config.yaml
dataset: "dead-leaves pictures: piles of overlapping shapes"
hidden_act: "leaky_relu"
depths: [3, 3, 3]
init: "torch_default"
optimizer: "soap"
beta2: 0.99
precondition_frequency: 16
one_sided: false
epochs: 10.9
warmup_steps: 2480
Rows from block 5 of a small image classifier, named by matrix and row number. Rows with one number belong to one channel. Each number is 200 + 40 x the weight over its row's rms, rounded and kept within 0 to 999. All counts start at 0.
After each channel's rows are labels from the 100 images, of 14976, where the channel reaches its highest value: "top examples" is what is common among them. Only what is clearly more common there than usual is listed. The data: dead-leaves pictures: piles of overlapping shapes. In brackets: how many of the 100, against the usual share in percent.
# convs0: first 3x3 conv (model.blocks.5.convs.0.weight, 96x96x3x3, each kernel summed), inputs 0-95
# convs1: second 3x3 conv (model.blocks.5.convs.1.weight, 96x96x3x3, transposed, each kernel summed), outputs 0-95

convs0.10,215,173,187,168,198,213,170,157,222,195,231,205,213,153,224,219,243,232,171,219,155,244,174,102,126,199,173,214,187,215,178,136,226,186,248,236,187,188,157,160,198,143,257,246,232,162,247,188,203,280,256,180,140,188,103,224,214,119,228,235,236,252,158,168,241,195,298,209,154,187,172,244,180,225,234,188,181,198,144,171,207,163,232,169,170,148,154,230,148,194,260,237,286,222,147,158
convs1.10,241,261,190,163,157,163,220,192,268,271,205,182,300,68,218,226,208,246,238,146,178,152,135,180,213,185,146,264,220,251,249,260,198,253,213,189,175,189,232,102,198,142,153,202,200,229,194,186,229,158,173,173,191,147,177,258,201,185,243,258,179,264,242,241,189,213,261,156,252,232,138,200,205,184,169,203,201,240,196,208,230,162,197,198,205,161,147,229,194,193,149,191,217,176,224,223
top examples: shaded (76 vs 50.3); vivid (53 vs 14.3)

convs0.11,212,203,161,200,206,205,240,143,216,189,254,179,196,138,169,146,205,186,169,194,232,180,154,151,198,288,132,169,152,212,242,247,149,192,124,241,296,172,176,328,256,158,228,146,236,213,188,159,162,147,176,167,173,219,210,116,142,172,166,197,230,177,176,176,166,209,171,170,156,194,174,175,228,257,197,150,199,220,263,257,190,238,260,221,207,206,194,293,233,206,170,182,210,182,190,206
convs1.11,221,140,212,192,233,240,182,242,237,185,193,196,274,192,195,183,218,213,164,170,200,204,146,163,246,235,136,145,193,229,204,168,241,154,262,269,228,247,159,268,207,218,187,159,222,161,229,143,148,136,197,167,157,202,211,183,170,177,278,203,153,188,234,176,170,145,204,215,200,116,224,207,257,158,257,145,172,179,266,297,218,169,195,238,276,144,250,290,212,222,173,146,188,191,218,228
top examples: vivid (65 vs 14.3)

convs0.90,269,212,196,115,202,205,202,181,184,217,188,191,158,164,169,216,142,232,168,223,119,271,217,187,145,275,192,241,199,174,159,169,271,183,223,120,205,218,208,219,223,156,227,139,201,190,214,148,284,149,170,270,192,212,153,194,218,226,159,214,212,175,209,222,69,189,212,253,242,242,156,186,181,242,169,235,140,247,230,252,133,212,198,194,122,116,193,199,213,202,209,200,194,210,164,192
convs1.90,290,206,223,237,125,232,230,180,196,244,168,180,175,252,151,165,219,228,123,209,189,189,117,228,178,234,206,163,177,123,220,173,273,217,219,240,174,233,190,200,159,171,126,139,199,206,206,145,224,145,206,248,188,238,198,242,223,220,166,171,197,184,199,251,140,172,204,185,231,134,219,196,270,219,185,197,149,225,213,225,166,113,182,182,168,140,231,158,284,115,167,194,177,118,187,234
top examples: vivid (90 vs 14.3); textured (90 vs 40); large pieces (79 vs 33.4)

convs0.52,130,187,239,180,189,126,163,149,193,168,213,155,211,207,203,221,196,223,193,98,217,178,149,199,197,237,220,144,243,122,231,225,168,250,219,193,167,119,171,199,201,125,207,223,136,214,153,191,205,202,252,120,201,191,216,223,222,236,213,223,219,210,98,179,245,202,201,255,206,177,239,170,279,158,200,127,184,207,180,231,210,181,211,179,206,276,188,189,232,190,145,237,187,303,295,195
convs1.52,204,190,217,189,237,110,215,190,282,244,141,262,163,194,97,189,219,196,219,212,207,156,143,176,243,264,231,174,218,137,261,201,199,233,203,220,250,193,181,227,257,212,198,122,171,251,217,232,187,182,239,163,183,239,235,211,253,283,204,229,167,152,100,186,209,206,217,221,185,246,181,249,219,193,216,130,226,214,245,238,295,169,209,178,202,294,166,180,198,164,208,186,215,263,209,184
top examples: vivid (65 vs 14.3)

convs0.22,161,201,190,177,159,226,337,200,175,202,249,178,166,215,180,165,202,161,171,199,207,125,182,189,174,202,172,159,223,161,309,280,177,200,209,161,177,177,191,215,199,219,158,139,223,142,170,213,179,172,181,215,224,145,194,127,195,160,222,107,169,238,183,232,238,230,155,159,228,226,205,165,192,218,145,233,162,235,227,172,233,184,180,273,203,288,134,199,210,213,206,216,198,129,104,229
convs1.22,135,150,172,208,178,225,214,208,234,199,154,182,164,201,232,126,190,142,148,179,157,215,206,183,195,175,242,176,205,172,220,171,171,163,174,210,157,137,185,156,209,170,150,210,169,190,178,177,249,200,244,234,176,175,120,148,213,214,178,184,230,185,227,146,221,166,125,215,223,163,217,139,190,167,376,161,156,214,187,207,212,190,164,166,140,200,149,170,246,138,224,175,314,164,210,187
top examples: large pieces (79 vs 33.4); flower (71 vs 5.2)

convs0.54,198,176,223,212,153,191,271,200,185,227,193,174,185,171,193,218,215,272,138,224,109,272,178,150,208,176,202,214,177,162,273,144,185,180,202,219,200,184,180,181,199,187,142,291,233,108,200,200,191,161,178,226,136,215,159,228,223,167,237,239,181,155,205,192,238,159,182,143,191,170,164,231,232,135,196,202,205,229,206,198,165,177,153,193,147,212,132,172,168,168,172,219,267,178,309,76
convs1.54,234,169,203,260,159,215,298,206,191,218,209,181,200,260,203,205,233,121,174,181,130,195,170,254,200,174,189,174,210,177,267,191,150,179,258,220,177,214,247,241,156,236,250,213,155,173,177,204,193,205,183,240,183,182,145,273,198,216,164,80,112,127,197,238,250,166,141,180,178,184,222,193,158,160,188,215,242,170,171,132,192,179,220,145,167,258,123,172,179,201,144,178,263,209,249,181
top examples: large pieces (72 vs 33.4); flower (52 vs 5.2); star (33 vs 4.9)

convs0.63,175,190,189,183,191,142,162,104,193,186,262,233,219,258,192,202,285,194,188,171,185,122,227,211,186,242,205,268,206,230,180,188,175,121,135,190,194,194,199,173,256,271,176,193,167,247,240,187,80,193,200,236,181,217,168,168,242,215,231,212,215,204,227,171,180,189,240,136,158,221,203,145,176,238,271,176,160,241,205,177,185,207,210,280,191,180,186,228,338,201,197,227,209,161,265,197
convs1.63,172,151,190,216,190,157,253,181,237,197,151,224,234,215,169,207,207,198,207,171,212,188,209,214,183,254,195,174,217,268,193,141,131,107,254,223,237,195,128,214,263,319,262,157,210,178,321,195,157,210,243,227,185,250,219,200,99,189,219,160,201,164,166,209,190,224,144,186,184,180,190,204,240,273,156,201,191,217,202,132,187,183,255,251,197,166,157,229,180,151,163,233,224,161,169,249
top examples: vivid (98 vs 14.3)

convs0.38,161,252,237,316,221,225,199,215,218,231,88,233,205,250,280,211,196,192,222,208,220,189,213,208,200,236,159,173,206,272,199,204,180,224,227,227,128,194,124,204,197,176,140,147,207,162,243,221,219,128,221,157,270,141,206,231,190,211,164,178,177,137,188,209,204,242,173,128,150,216,175,136,151,225,258,181,155,220,197,169,204,246,185,240,239,154,221,161,213,232,271,239,150,243,251,163
convs1.38,198,314,177,240,186,205,192,208,190,141,140,204,207,225,236,193,173,133,168,214,143,170,198,203,161,179,183,230,210,218,210,224,184,192,207,215,205,113,261,133,183,208,293,205,213,202,177,188,232,167,240,183,260,194,103,181,230,168,107,233,179,235,243,168,211,144,195,197,236,181,166,208,187,243,118,289,136,206,201,232,192,180,206,152,171,202,170,159,271,234,267,242,197,182,267,151
top examples: large pieces (73 vs 33.4); vivid (51 vs 14.3)

convs0.12,269,236,200,233,198,192,166,233,197,287,183,236,191,134,201,217,189,314,226,215,162,210,234,231,177,196,109,184,188,239,218,136,161,199,155,220,227,146,249,164,235,262,156,231,177,165,188,206,163,149,199,177,256,209,184,169,239,209,150,232,150,216,259,164,220,209,198,245,158,185,133,155,210,226,280,137,173,232,210,228,195,191,160,172,165,182,206,244,270,218,233,282,182,197,275,130
convs1.12,200,227,270,262,174,202,289,163,193,192,186,176,134,199,206,101,151,233,211,192,189,166,198,209,204,154,162,159,186,223,195,164,198,215,211,192,182,148,161,156,192,225,160,101,227,132,207,203,146,153,156,125,246,205,189,135,219,188,233,165,233,189,201,181,156,202,266,260,287,173,189,160,187,251,184,221,167,94,185,195,244,249,182,152,138,222,162,153,136,231,240,199,200,186,198,232
top examples: large pieces (81 vs 33.4); vivid (60 vs 14.3)

convs0.57,150,121,217,205,217,163,233,48,171,205,101,230,191,197,193,164,177,157,220,166,219,206,175,192,253,206,164,141,271,81,240,204,176,227,224,210,234,207,147,209,165,203,240,236,182,216,227,206,130,195,271,154,211,127,175,227,160,278,164,220,216,184,227,152,188,226,150,181,185,190,183,193,203,190,235,234,202,179,220,164,213,155,237,203,265,223,150,204,119,222,209,203,209,173,170,189
convs1.57,213,198,185,176,216,175,193,122,214,206,236,284,204,89,268,265,173,195,190,130,197,191,228,192,168,210,196,193,301,174,189,204,248,189,193,213,251,183,178,148,270,182,207,268,251,200,220,190,223,215,311,153,195,183,187,204,212,248,263,267,168,259,171,214,192,179,123,226,220,215,178,199,170,155,177,218,219,188,182,218,246,245,245,239,172,214,269,162,176,209,98,217,219,184,252,202
top examples: warm (35 vs 14.2)

convs0.13,149,183,177,195,238,194,271,231,203,232,204,278,199,237,226,137,161,121,231,139,181,169,203,206,174,178,86,152,200,246,256,205,131,214,217,222,212,209,175,222,208,215,173,184,186,162,238,210,184,158,219,224,147,208,241,208,184,171,189,123,303,278,177,123,224,177,182,245,194,184,191,208,224,207,270,200,195,183,185,176,170,279,226,99,210,235,179,238,227,226,196,203,244,204,208,105
convs1.13,189,135,213,156,219,183,245,183,221,149,131,203,195,190,190,174,154,237,169,213,189,111,233,269,209,183,153,228,185,164,186,215,165,142,192,222,237,206,166,209,267,211,207,215,162,187,169,188,197,175,176,138,103,177,177,238,259,151,372,170,185,240,228,151,178,211,175,163,195,220,134,176,193,210,238,201,84,231,191,189,179,200,190,135,149,190,141,193,230,203,222,202,198,170,189,205
top examples: shaded (77 vs 50.3); large pieces (64 vs 33.4); vivid (41 vs 14.3)

convs0.73,179,203,190,173,262,206,99,231,165,188,256,185,191,232,130,215,199,254,188,168,299,189,134,244,219,193,203,166,196,248,122,180,140,198,205,242,172,211,259,170,232,233,189,236,160,215,216,168,212,259,172,280,265,243,229,251,151,205,149,226,203,237,121,157,212,200,178,167,158,195,235,229,212,131,162,170,174,252,200,154,194,232,173,219,313,240,191,242,165,164,204,244,164,207,197,200
convs1.73,181,188,216,187,164,196,189,216,214,164,132,219,170,170,143,119,132,224,243,251,252,152,165,230,215,160,133,175,207,174,138,204,130,162,174,283,208,172,174,184,153,224,93,262,191,276,191,276,198,133,248,298,186,193,244,258,225,153,149,203,177,226,230,165,230,189,211,218,160,191,257,230,232,210,119,186,208,203,241,178,167,205,191,236,227,216,153,162,174,198,177,213,174,238,200,182
top examples: shaded (80 vs 50.3); mixed sizes (67 vs 33.4); vivid (46 vs 14.3)

convs0.17,124,203,189,243,184,254,198,199,262,266,111,203,173,236,174,196,117,231,232,264,205,299,203,279,237,201,141,193,194,190,201,227,146,177,210,215,160,149,185,168,166,158,199,159,203,133,177,224,207,185,228,93,206,176,235,257,176,189,205,191,158,233,160,215,220,199,189,199,148,225,161,174,150,197,206,222,178,195,195,173,246,218,202,196,229,95,194,199,225,189,215,214,180,180,291,92
convs1.17,179,238,164,133,143,150,252,204,167,94,150,169,213,172,177,190,182,129,167,170,133,151,196,216,146,180,187,237,206,169,178,154,158,234,187,191,172,237,191,157,216,159,249,250,154,141,188,175,201,210,201,237,231,227,135,216,210,157,216,158,180,197,278,161,193,164,199,164,159,238,139,207,217,152,152,265,118,238,197,209,155,243,221,135,197,205,163,198,234,332,221,197,176,195,224,199
top examples: large pieces (67 vs 33.4); vivid (51 vs 14.3)

convs0.59,196,140,123,213,202,207,198,206,148,196,185,175,196,225,271,208,229,257,187,283,231,168,210,237,236,194,173,108,223,217,208,190,214,188,186,203,206,181,406,215,193,225,225,215,217,155,120,174,195,221,194,185,210,156,207,186,108,180,192,233,223,203,269,204,207,162,175,188,228,198,161,182,216,215,183,258,246,188,232,165,142,198,224,150,133,198,247,239,194,220,136,195,177,177,160,210
convs1.59,153,238,195,168,206,173,208,202,136,275,124,177,235,173,182,191,145,232,231,305,232,198,218,208,258,214,136,226,207,242,206,258,251,123,152,244,198,165,332,298,204,164,173,153,185,168,273,183,132,189,213,182,225,242,180,201,154,195,206,169,217,211,207,171,199,276,167,184,241,201,247,196,208,203,195,182,199,206,246,166,123,190,195,188,226,161,198,263,148,193,155,186,197,198,170,169
top examples: vivid (79 vs 14.3)

convs0.88,126,172,216,167,207,197,201,132,144,225,234,203,148,155,226,211,196,185,171,142,152,227,213,225,204,208,181,187,225,264,219,141,208,171,110,235,148,200,182,136,187,226,206,182,147,215,183,235,120,191,224,241,249,300,149,209,168,258,167,180,210,140,228,143,199,207,363,199,231,203,178,215,207,234,168,192,200,253,205,200,209,199,165,259,170,187,200,119,181,214,202,163,198,216,267,214
convs1.88,190,99,226,261,198,190,234,204,160,176,191,184,106,233,221,209,216,169,206,204,243,210,203,209,180,213,230,128,246,201,190,220,159,183,236,174,236,205,153,184,172,329,202,197,171,186,233,207,149,224,196,233,242,249,209,153,151,221,169,177,130,245,158,237,220,208,401,218,232,206,239,198,230,182,216,195,201,220,159,165,209,199,215,229,204,173,203,145,206,237,246,207,203,236,191,229
top examples: warm (55 vs 14.2); vivid (44 vs 14.3)